{"model": "masked image model", "dataset": "views of escape-time and Newton fractals", "train_examples": 145000, "image_size": 48, "crop_scale_min": 1, "horizontal_flip": true, "method": "mae", "mask_ratio": 0.6, "loss": "mse", "encoder_arch": "vit", "encoder_norm": "layernorm", "encoder_norm_position": "pre", "encoder_activation": "gelu_tanh", "encoder_mlp_ratio": 2, "encoder_head_dim": 16, "encoder_fused_qkv": true, "encoder_bias": "all", "encoder_qk_norm": false, "encoder_layer_scale_init": 0.1, "encoder_parallel_block": false, "encoder_inner_norm": false, "encoder_patch_size": [6, 6], "encoder_layers": 16, "encoder_width": 192, "encoder_positions": "learned", "decoder_width": 128, "norm_pix_loss": true, "decoder_layers": 2, "init": "lecun_normal", "residual_init": "scaled_by_depth", "optimizer": "adamw", "lr": 0.0011, "beta1": 0.9, "beta2": 0.999, "eps": 1e-06, "ema_decay": 0.999, "steps": 11500, "batch_size": 384, "epochs": 30.5, "lr_schedule": "constant", "warmup_steps": 1150, "weight_decay": 0.3}
Rows from block 9 of the encoder of a small masked image model, named by matrix and row number. Rows with one number belong to one neuron. Each number is 500 + 25 x the weight over its row's rms, rounded and kept within 0 to 999. All counts start at 0. Numbers have three digits each.
After each neuron's rows are labels from the 100 images, of 14848, where the neuron reaches its highest value: "strongest on" is what is common among them. Only what is clearly more common there than usual is listed. The data: views of escape-time and Newton fractals.
# fc1: MLP up (encoder.blocks.9.mlp.fc1.weight, 384x192), inputs 96-143
# fc2: MLP down (encoder.blocks.9.mlp.fc2.weight, 192x384, transposed), outputs 96-143

fc1.169:523525506487501471506477503510490515483505469533478497461446479511458513505510504546498475517506502518469520517489457477475519513480524517426520
fc2.169:432496418519541476566498480518509502500538503480520531522509503481511453546536488509516479479486487561497498505521503452520465459492516536496529
strongest on: cool; Newton basins of three roots

fc1.107:481519467462531516476478518507568521509518529490473513453480539509472478489524518515469501498498520464488492505477471454543478531485490459531449
fc2.107:485469513500491503520519486462469456491504507486514497556488493491521490569504496513525522511501481553523504525511506513470539462520509552469546
strongest on: grey; pastel

fc1.304:490490530508508457505493502524527497502522539501487507482526483520496480532526572534503488493481503485512516493557488498503499479509521495488436
fc2.304:509494513557498519479514500508523494504477459532508493499508498501542501513530467436502466505500467495509500491470502495449552506532480497542523
strongest on: burning ship; pastel

fc1.113:551482530471506530478513475486498484479481510513435518504484485541495546467473473540506511487510506497495527515454497497527525527509523494450482
fc2.113:453519510502478485487490499494491505490562496516490490512522502497487457484484516487494512492505509483479497520540464487475544485507490490496491
strongest on: cool

fc1.52:504478485458520495481499514525522522502526457541497521502488495516537501506528470486484475456500499521512513495482467473494505540511462512462502
fc2.52:486499484492495499557499510431511505525526493545513520513575500446554491510512481503492453479527468523477499507517468468507527465479497506509541
strongest on: tricorn

fc1.138:546507519482578491506470516528532555487492500502488545517514504548491490478440519498499519488488511511498482504534487474513524483493514462437519
fc2.138:482534488534453511494527530544494494497496506500506481492497502481521514485589510477487467515505461501502501508506503520497463514518490498506474
strongest on: Julia set; cubic Julia set

fc1.284:482467449489508465488484478481520520470486486506491515476485491503499487507524547460519530488486546497493497530497474499523506507495479494501535
fc2.284:488521488453504480528567490518486526515529518549499503510472495517525511482488442556520467502506501484509496501485508521528486452506543523489474
strongest on: grey

fc1.279:506502492481547506501489513483516489523440481570487497510577500508521501527544467481517518479519508483505505505517455475493523482483514513477524
fc2.279:465494525509457524505473487529507476502469521491497448523478500506503463460463569506502461508496469539479500460477481542489524490499488522504494
strongest on: tricorn

fc1.356:522498502464502557442490483476496471500509510496458500495496494530528508507488492517495486465508498508506501527492483479503488518512522476501500
fc2.356:477516514516530548515475496530496471525483456511510480487453501480495543485507526484498461488504522478500500483461486476531506511465483535505552
strongest on: cool; vivid; Julia set

fc1.217:498513454460511506510514509478476515479511459529476497497574488538470480473503532448509550522478531497476466534471501494545503504494537485468464
fc2.217:492538531503480504530486514527486503516510506474488533535481499473534503474486465510512453490469505504491505449501492527458499548526476479540501
strongest on: earthy; cubic Julia set; Julia set

fc1.205:512472487485511496504488508527519551516553495515479525498470520554477527505475504493492469462502494496501529500501431426506509487497518476451490
fc2.205:486489479500544554514562476478513499497448509513506570500515484474510497503494494511485536510512497502481501524473494408550532523549476514501500
strongest on: pastel; cubic Julia set

fc1.315:515454485484542537508504484505513567505528562510504445495502495538494492492480441512505518497515517530508535494466459457531522485485503553494508
fc2.315:493515472525499487505497492442513488498514498473494482556522501529569543499494464509511516486483468510541503500500480495504508504560514497544503
strongest on: tricorn

fc1.173:512456464438516509494515517537519537511548518480498487501505498527460508503484463488502530478492501497512515464454483468540461513497527509442520
fc2.173:500516491520513502506452511527517427513481521525498499495532498473528490473530517482509474481520486495524498497499491508459541544474507489534525
strongest on: sine Julia set

fc1.305:507495492468526511497471532510538559506526492522490485485532484517452504511461496477491512504524519504521507473483480467538469521454513532496527
fc2.305:479510513462488498503461505528509418513489525475502474500508501479548486524530517474494455470518481520529502525489495485484513497517479487504496
strongest on: quartic Julia set; vivid; sine Julia set

fc1.378:500497455491519478484466508490500489523511518569504509467500508470462559523545470553487500527503509476535507554533461486492485467481496506482552
fc2.378:471469517488524506513540504470494501497496502494504512519533508468523505498534579512502479541505476497506503502508489412523506501509516462524513
strongest on: Newton basins of three roots; Newton basins of five roots

fc1.232:527505502479522525498524473463506492526499518510480473494521492489418476482493503513491541491505490544501505484547479470576503460504553505491489
fc2.232:464519535457479493495524514477509493505495474482509495493527502472477486514478531552499479541514506515492499507543456470494489508508516500525484
strongest on: quartic Julia set; cubic Julia set

fc1.295:518504501488465509478485473536494507538466485495485529511493489513511512488470487500505463495486489532486491479482472499460486512486515491485547
fc2.295:490526460533492517481463502469501466500528503519523474476493502495481488485536475466504529485514485472495500558506516499556551483511512534512484
strongest on: burning ship

fc1.380:478473497491528495498465502521541502527522465510527489488509474490503513498470541466493530532529458518491506468516473503491568473492485525471498
fc2.380:517489483475521483481504515505515513509460515518493484505461501478528510488487487493497528505490507504502505477445465505528531487489483502528502
strongest on: pastel

fc1.362:509509511505493494489515505513511500511495497515494480522494491500523465505496556475518543446518487465496515489482482458533526510470519497432488
fc2.362:504500477498498498475462511525501510494497514486507454497527500476530471485509462513506487481493517503547500476522498485487506441471528526524551
strongest on: Mandelbrot set

fc1.56:489498527439488512466520523479538500508529502514494458497522513489460485491538506480504538487528471513518512513527484459549439506475550520480489
fc2.56:461541482492496467489503505524499523499483497489516509534498500505516491521499555510525527525521516504548501453498476487532516501480479510529516
strongest on: Mandelbrot set

fc1.329:511471532526548493490462502482514545506524460498489569502446476500459524509497508507492462491490527478506486526487466485495518511492508483445500
fc2.329:491498472466480422541532489493464507480516484512497479510518508483475514493498474509508520501470503538467509487477484461528503462507485511531504
strongest on: tricorn

fc1.263:504497488509502516518472523505521486517503501523469518484510486502542518475508551469516484501490481488511534522517477491509494495501487490505469
fc2.263:524478496531478502498498524505478506501504494433482496507514499478521545452455496491483478525473517443524501495490519509445507548503490488551482
strongest on: Mandelbrot set

fc1.275:475510500476523493499498508502515521528517512533498463507528496478522502586487517483529533478496496522482512510469497490520509483491484494484534
fc2.275:490526456534517479511468478487491499502512508519504504484498503474477492511564543505498494526535465485478499500545500477482510463527497469540476
strongest on: cool

fc1.32:505466526476530480488506540485516544519482468513447457461510488491480477501503462462456491504504502472502524528488492480496458510509497495501505
fc2.32:550524483513451517504484523471450492490497545542509552516457498473551473510502541536504507495484508531497499496506502519518535494514534529490497
strongest on: grey; Newton basins of five roots

fc1.345:508508460534523461476513473523491493536500481541472490515498511491486498535522507507470464519515484535504521479472439488528537464504527503461514
fc2.345:502516508473476464519522522533508465467506511508498480485517497508499544476526534481472475458472459550517502562518479507506494472504476489455475
strongest on: burning ship

fc1.140:489489497504509489498445478485518489525531495508488490478484489560454479491486531483532489481522530494506512478512470491535494546472540506511517
fc2.140:502509485491463499564500476486489516515515476466508526484487504453536509519497473484529502505526471517471500539473496535493509508443486521498503
strongest on: cubic Julia set; pastel

fc1.294:511466517477557490501490491500519531539503547502502553472523503484524477498537474478477431488495489508535515468518479475484508480510508485457508
fc2.294:502514472555491501472507502488499491482501425523500486474451503480473502471431551497503543536511501504530498528478502501465493518523490513527487
strongest on: grey; cubic Julia set

fc1.22:519451531489483493482510512518509504540492494491509489475501501497492484551504500509495503531527507523502500517494485478496480550519503515489490
fc2.22:490507514534505502511533463525492485482500502509508481571541503491475495483517531514501532478456480516489500497481482488499497452473509510510478
strongest on: pastel; Newton basins of five roots

fc1.66:519472484459526478504498522490535546500484504523453487500523480525465497494521510529512470538510536488536529515495501449523483474516489510469513
fc2.66:502500488510438547512561486506504454507504478521516508506518501469552489463454537478503517494504535535466496478525448507500505537520501477533500
strongest on: quartic Julia set

fc1.254:505469460501508517508535458502516526501548471515477506520502505459521537523509560511474476483531460501498506535495456459504482486513453504484488
fc2.254:474502539497508464506536497551514511499483565486498475498498496558503522484523479464524482509492548480472502493467490480486507523453554504492451
strongest on: vivid

fc1.326:519490497460508498514530511504496498506519504593478509494525499501496535510509523477479437527508455534485507554487498491509450449505485513487493
fc2.326:490520533527515540508448502468496503501455484422509512513485498528486490534515474505516539512492514482516503427501504494503547526500509487493505
strongest on: grey; Newton basins of five roots; Newton basins of three roots

fc1.131:513462498529516485481480501529527542513509472508498540476470504485485479515531501480478495502499500529462506457507458481489511554507498518504489
fc2.131:505511489507483464523516453528476557451493486518497532513465496475487483488497530512503501511513520532470499475493463494535478443480518489508444
strongest on: tricorn

fc1.189:532522556483508508484538512553531500515513440508483506513522543527455500456504438501468468493510470467542511480495487470490506483482495481482469
fc2.189:459515451459521493525521476524492508485520544554502486512441499489539495477490501528505492487504478476498502498458471499553509497513551524498499
strongest on: grey

fc1.78:485481485482540501444537503520524489519512537535482458482476491479491508526501544476504468521500489497521517525500488474515521471485481479523473
fc2.78:502547503526516501464479511490528498525542509521505533491549498517474536504516472503491483517507524514525498523493452497455502498459512463520510
strongest on: Newton basins of three roots; grey

fc1.277:505471473518549481536495496520528512504501504506479539525523517516517472504416507499513504515489481497492524510520476482509530465548514494432498
fc2.277:498450496517488455428516480487499526462467511515518490501483498515526482520551525520493518502463515441498499503484476534537472504446504547517530
strongest on: Mandelbrot set

fc1.250:535488515523508508466484514500522529505477448485493465518521495523437491501455522509507557455509545495528492463500477463502504507483526493498509
fc2.250:480513532516484583491492499512495487519494553473501520497478501536501502522530512489482466468514482472463505489503496488437512537492462468492526
strongest on: vivid; quartic Julia set; cubic Julia set

fc1.127:490459544481548474498480518477502519517501477488452509488540490478468542502477506476482427498512557496557529536498483481471496493544506485477478
fc2.127:548502480516487450478533510539496531497499526513502527514531495470547508475529516548497550475489483526497504435465495469555485508473510536485450
strongest on: cubic Julia set

fc1.126:542467491476480498488443482548522511530495494505496541476497489530490521528497486487497457498496502502520511450484492497504482498479491524485543
fc2.126:474496504517504502504541483464504512509480482484493484516460502493518496439525563485496474488509491515506500552483508470498492496502512463534475
strongest on: Newton basins of three roots

fc1.109:491477496505532521496482515504527443485512460520480519488498469479496542517450485466518523491517550498507547516499520494449510533505527500504541
fc2.109:493504525462540475514500509495497563485500501496505521496483498474486497532505526503496473551503501520497503511498539470508473455490489458483469
strongest on: close-up; cubic Julia set; grey

fc1.55:486498461475493522501419491521496486549485518509507473519530503550503474508454480483518515474482516505506476503499454484557477528504534520458554
fc2.55:473523469505421522527428502495461486499493473522508488535493497520535489507485474479529480498514531485478501506520485522502483479499518509489531
strongest on: Julia set

fc1.203:493509525509536507514492509491509455498494501527497477485538479519492562556452510524490513472487490486541537516499500487540502549480476541516491
fc2.203:496511526463479489520513503491485542519538472458503520504480500507491475523541450539483460538503501506514504442504534481502486464515521496479515
strongest on: cubic Julia set; Julia set

fc1.10:498499481468504529482440507479489457501508512524503509476508501524469577555462466513513497485494517507542509534466484501481462527485539527496548
fc2.10:507484512489501488500559527486519530516469486491497480504544501493538443478555537492495498545499508525515495480494524510526502441542505479469490
strongest on: cubic Julia set; pastel

fc1.142:499518508490492498480522521500490454509467523568490531514514493472482502508526572495515500459497511485519490493492493493510503586499487483518478
fc2.142:484504464531549481534496494495520524487522500454494490487513502497505496488502410524514492545494490504512502506488480476513501396510497498482513
strongest on: quartic Julia set; vivid; Julia set

fc1.236:540502507450497472494445530549544507513512507505479503489524489513535510498454479455533523513477505570505498574510472472478473463499451503479508
fc2.236:530450488500477481463517487470520509462459523476483487514459500458458501494505524486516591540466524519492501474503508510546460577502489541516544
strongest on: cubic Julia set; Julia set

fc1.29:544475511483523535480556507462522512493538480532476485519500488505459492494528546493501517505494516478456517492531465437537489486506520499495504
fc2.29:499470498520485519498502501488525538479481462462514500513450497456516489508482551483522531496502505495478498469499483507517508519467510467499489
strongest on: quartic Julia set; exponential Julia set

fc1.204:505488510449527534481494491527544454499507560542519523500480515502506476536505527530519498543515493491503485520494473474522506512514450483469507
fc2.204:498540533545523498473501503501500480486480506475521512495509505503532481527485481514501477487566460474523495452534498533478489489506483463471502
strongest on: Mandelbrot set; pastel

fc1.214:445505480496524484515425478508561513521515505518461492512499487496542531477498525461534512493570470548460507491490478493480534513507461488485506
fc2.214:545499520442558480471506483481515484497512537493501512511473500452478494495505503554500507499476499463470503491461471495509486526525590496467465
strongest on: pastel

fc1.82:510489459530498485487504503517511462504523517542495494507539504524528546526504507505503457479504484531512508458523491484439503509501500512495520
fc2.82:483486546482545449504496516469494492516491482495490429510525502480508506542510496492513491504515518489498502468491453486482499487526482559495543
strongest on: burning ship; Newton basins of five roots

fc1.313:521513520463492505505517498521514528485517485521460499489578478490515519486541490521498504489497490489483528523514487486481499451497468535462494
fc2.313:534477484525497480486441512443499480494497511503508561506439496494462500527492546496517537503504550503538503469486461464479498491494510509497516
strongest on: sine Julia set

fc1.370:509493500457558548482512519474528522503524513512485503511506503493478567528462460502532526507494529535505479514511476473530498451483496495492570
fc2.370:506512553530492505508508501507508487485514481540500486495484502488501491497537512500479447501496456513499503477462485539493516544491484505502463
strongest on: exponential Julia set; quartic Julia set

fc1.137:496470446508511475494489522502501523502504513483493479467482519496500508522487475549507461527506492554500527556477469505448476499503510504489532
fc2.137:467478545491522515523470527507495506499507474484499533505490498504542461528542519504498471448477490474485500488526536466507503506458521507485503
strongest on: Newton basins of three roots

fc1.134:486500524446527491439508540499553506513558486545472513462510505528487535458517503568490508486519447492510501491499493484523474508522535495488519
fc2.134:468508473501531486494506505492505489495567495521480522498481501498502506489506492522497548491502512436468506476477465477581521523545520509490448
strongest on: Newton basins of three roots

fc1.341:525458467488500528515558526536532535509488519506492502493509508531499521509481440453517472495510476530526494485426485469488495492465488526505549
fc2.341:479469471485515472531522514508506488479456470521511487485439499488520523486515497492487497516506548505513497507462494480506517513518498539486559
strongest on: grey; quartic Julia set

fc1.223:530493511490510508491499489477499514508501446509500563503484513465474504502482466526497533515509529499502488525519478477465461478495505483512566
fc2.223:471476489509524497500514517494495460484477561509499462504568496500535472491553484494477488495504464484551500500477500479510516525524512472496514
strongest on: sine Julia set; Newton basins of five roots

fc1.253:462509493528535528483483505521538443511505475484483441497483487489482484506553527513545485466511516534503493498480483501484522496485493509495489
fc2.253:508512521466494455501510517490489524516473522501508537510499493554467518490491500525472576467497511486459498527498549545510510486533483491485517
strongest on: tricorn; pastel; burning ship

fc1.381:494502492483521463484470508516549499505511507481537518497474463489504520494519478460481505483503480476499490536487500493507507463446505499481494
fc2.381:509516499502479525533527534490477486479490466526498503549511499502493472526486502536495480498456517546531502495491496491487496533557509513516483
strongest on: pastel; quartic Julia set; Julia set

fc1.172:515498437547480469451498500498482452509490546523489522475461501506474505509569465535501503476489488504519500547533486505512497482495491506519516
fc2.172:492483563462506548517565487493496512482495487482502466526523503468527482484473552466485534498494490463490496466479481476545503527517490456493454
strongest on: Newton basins of three roots; grey

fc1.38:525498494539502478475544506477494503526503490491502512472512510500492527512476447469503525509498498531438470527471479493469516509479477508540530
fc2.38:510461472531482522511519494521523438516474546524504487527491501468523488495515474490478509469504481511499499463506486526506503491503498473518540
strongest on: Newton basins of five roots; vivid; sine Julia set

fc1.354:479462489483512491505489513513537526471533520487468566495497493506460474491536482523494543513513528466508526507489489480594519449459534511478543
fc2.354:491474508431469465492498509481511512492496398471495447493499498468523523483506487458507491537500522510477495493513471488484459534509503514533482
strongest on: cubic Julia set

fc1.199:492485489504523493448510490521500532518515503506492506536499510570514498537517512484500481494493475524477506484477435481542485515502519501455504
fc2.199:474494502465483505500528496503490497489509574468500526498540498536492514508472531497486573487481470439488501521535501477509510522506485489449463
strongest on: Mandelbrot set; vivid

fc1.196:508496505468481493492489503516508510486489555475481442481528497556468484506463549503513499490466489510525516505538479474518489500529536508518478
fc2.196:537517526533522520511518493488497495509521434530515520497505502481550483495507468479479496496491477470486496500477486526456527519520494468534496
strongest on: Mandelbrot set; pastel

fc1.290:528487511506524543491494516504532521531503512535467496478491493462488504504536496514493491473513516502487502495465443477531498509463492501477490
fc2.290:453519531463463508495532527490462515534486467506495483497504497461493481510542528514507443521543523513497502482466472518524522468448505531499521
strongest on: tricorn

fc1.230:515493499502490482497539535496502507516540486482452519533478475516491488480493503534514518505477519499524494517527482481510462528479510480472498
fc2.230:480497489509530490507470486451497517497462494487515457472529507472501536513484517492495483509526469538506499459499504529471488497470519509544518
strongest on: grey; Julia set

fc1.365:507474457468539483489422534504514497503504522514496490490512469555525460527472526498518513470503480531494499491506475486500482466537449502476509
fc2.365:492471493498467446459501516470511512490485512463499513545492501464484504543483514477492525517512517492500503515532490494496515524501506527479522
strongest on: cubic Julia set; Julia set

fc1.337:540511473483519536452450487493496505527517487496486473504514461520527485485475499497466517488538484514505516515502474515496517462515466526504512
fc2.337:529491499504496481530509510498503511509452499539483480499434497482508528499496498467496499485494504510505500472463473498529475509473497511490541
strongest on: vivid

fc1.181:514532436507522468501545496498488556487548473484487528516509478484534483506493508461510507490513521545506494519488452445558482517479519455490481
fc2.181:530504492489541526503561525497515508506491497501495529498574495509529542514494512532509527549520513492490510553507492437497515490493519469482471
strongest on: tricorn; grey

fc1.271:505516477510516493489503524513546499473502462513477499507545490532548539476487501469520478500498476529484522544525515491465495520480503497503473
fc2.271:495440524517522465504502516506503559492466513501488520520488497487451514524452484532478515522504547519509504481481517528501487489515485539453534
strongest on: quartic Julia set; cubic Julia set

fc1.13:520474482468556483519477501528501498525506463496491559488541528488532589486475481515496439529494497503477499489497480486481515451458519523499484
fc2.13:534518504562472523478573480524497515510493525511523463505495497480499506506526488498537506519499506511513498554531501497536513472523501535541479
strongest on: pastel; sine Julia set; cubic Julia set

fc1.112:495461455516494514478485502514507532512516508504482537502495539520491505492478492508500476463506502518498497494460479478508462545495529523498541
fc2.112:486519503511522493500490487473509548531472506511514499488485509465499484449483498516506564460486503530511500557532465485513527534496533466466507
strongest on: sine Julia set; warm; grey

fc1.145:542538496497476513475492487463511501503515479487529477511505500526523499526486490481475468492529524467525508495553490524503546457437534541527504
fc2.145:452419492512507474543513531508487502504480497508485507548508504470455511491513508513503520511516481528494495535480546492535499542554468498503492
strongest on: pastel; grey; cubic Julia set

fc1.35:531483482435509471476532484510509511492514558498489472494454508514458512498503463550512515520508518471499495522498460490505498474523553517474530
fc2.35:469504497549510528468492506524499483507476430511488521487500496524505469480520508445494518492503497515504502493471472472487541530504446509510489
strongest on: sine Julia set; vivid

fc1.164:521467523499501533497491515498497457508491450537486520502514505550456474495465508501489486543491471499493520489557471499478500481513521519487533
fc2.164:519494502507500496493519488478497484507532528509510537492473505458570434447533439538494539551482479523507507484470476467536563487498501509483498
strongest on: cubic Julia set; Julia set

fc1.257:508550468478493504476490514520516482510524498556504537527510511473509530487496491497535524487505520527483473567535466479492507508504466525485484
fc2.257:504503492540521501500501501473509493485497539497505487516526500498450541485486485500541511489498535491549502463495473460491539531567510501497546
strongest on: Newton basins of five roots; vivid

fc1.227:476466515492513498500488504497518516508504520526514528468544506473482578554520472490483458543498523478541519493513474511504484454530482567493485
fc2.227:501490483499532521526493505521493516504495471497498484487521500490516481485469571522514520564517514524478497512497496440487530500476523503473553
strongest on: grey

fc1.293:491464436518474553470553490505499463495516514513487491494457498500490522495471496491512473516502496493449503465446478460482506493520520517511516
fc2.293:494489521523477523488470516575526505511479514471497554529511502543481537496482483509498510488502489511541501513515522493478506546553435533511509
strongest on: burning ship

fc1.300:497518473477568492472496476541529463508523526491485526494529461537471515521477489524514461454496497511528538529498529503460526501512488513488526
fc2.300:473493487481496498543495481491521481496463471505512467491438497484491464440533492520491518446486514483486501489488534513553478513504513516499484
strongest on: dark

fc1.317:538516534468496511442476506448481510513508492485441490501492488508522523495522500465516476468526473541464499493464473496533503509509510481453518
fc2.317:480545514576461513543491511542514524511490436484517488543514503493477527505500510440497541492506527450473500522538478481499515489489435494522523
strongest on: cool; Julia set

fc1.306:514499495475545500487536506527530473494490554554484543508544485503466536526503495514504494525505517523510501538536479480531441482486501496492502
fc2.306:461493524508494501528514492480505512483507498503487562540517502555462478501486479466498570488484529452457503513510460485543490522489491480477480
strongest on: Newton basins of five roots; Newton basins of three roots

fc1.57:504484504545502456474534553508546495489510504525493549489475517534497533521495459506486477553491488516514478501501492477461504505502523531500523
fc2.57:552510503477509559504478513514534489550513519484513493520528502473528543535504519500465499547537512470516499511530467506501522487505494505504496
strongest on: sine Julia set; grey; burning ship

fc1.348:485498503540489492475526500505513431529512513547479500484482512466493525516601484513503471501489498519533496514496470506459488477519477509496502
fc2.348:506493494480510498500497487501486566499495512460502524525523499526512506498383501494477528486499505505453499520515490486539516534500505506498515
strongest on: burning ship

fc1.383:520486509461535481517479522494515510496538503530485546506482458487495517531506470522548555445516527514498523508524495485508522504491506490461522
fc2.383:508479535539513524506470506476511521493526495505515455482484502428448494523499530474476484579521482492503504497501525507436464501507514493495497
strongest on: cubic Julia set; Julia set

fc1.343:464460542520513521496491491541524532511471482500534485507512521511427538575512521460497489496481492518498495489477472495529506486469492499482539
fc2.343:497504512509474454564497492505492518480535517465522550492549500476540513535551511501507479548511475544504501510487487515455501546530462529516437
strongest on: Mandelbrot set

fc1.150:507481465490526490507515481494508505516509508509490454507481503542480470492485498498508528509512499476507528454514480420554513498497525511481489
fc2.150:482507486463543477503554519535521485483510473559500484518508497463496474491509543500512508511501546488481502506517451479505481468509533492488498
strongest on: quartic Julia set; exponential Julia set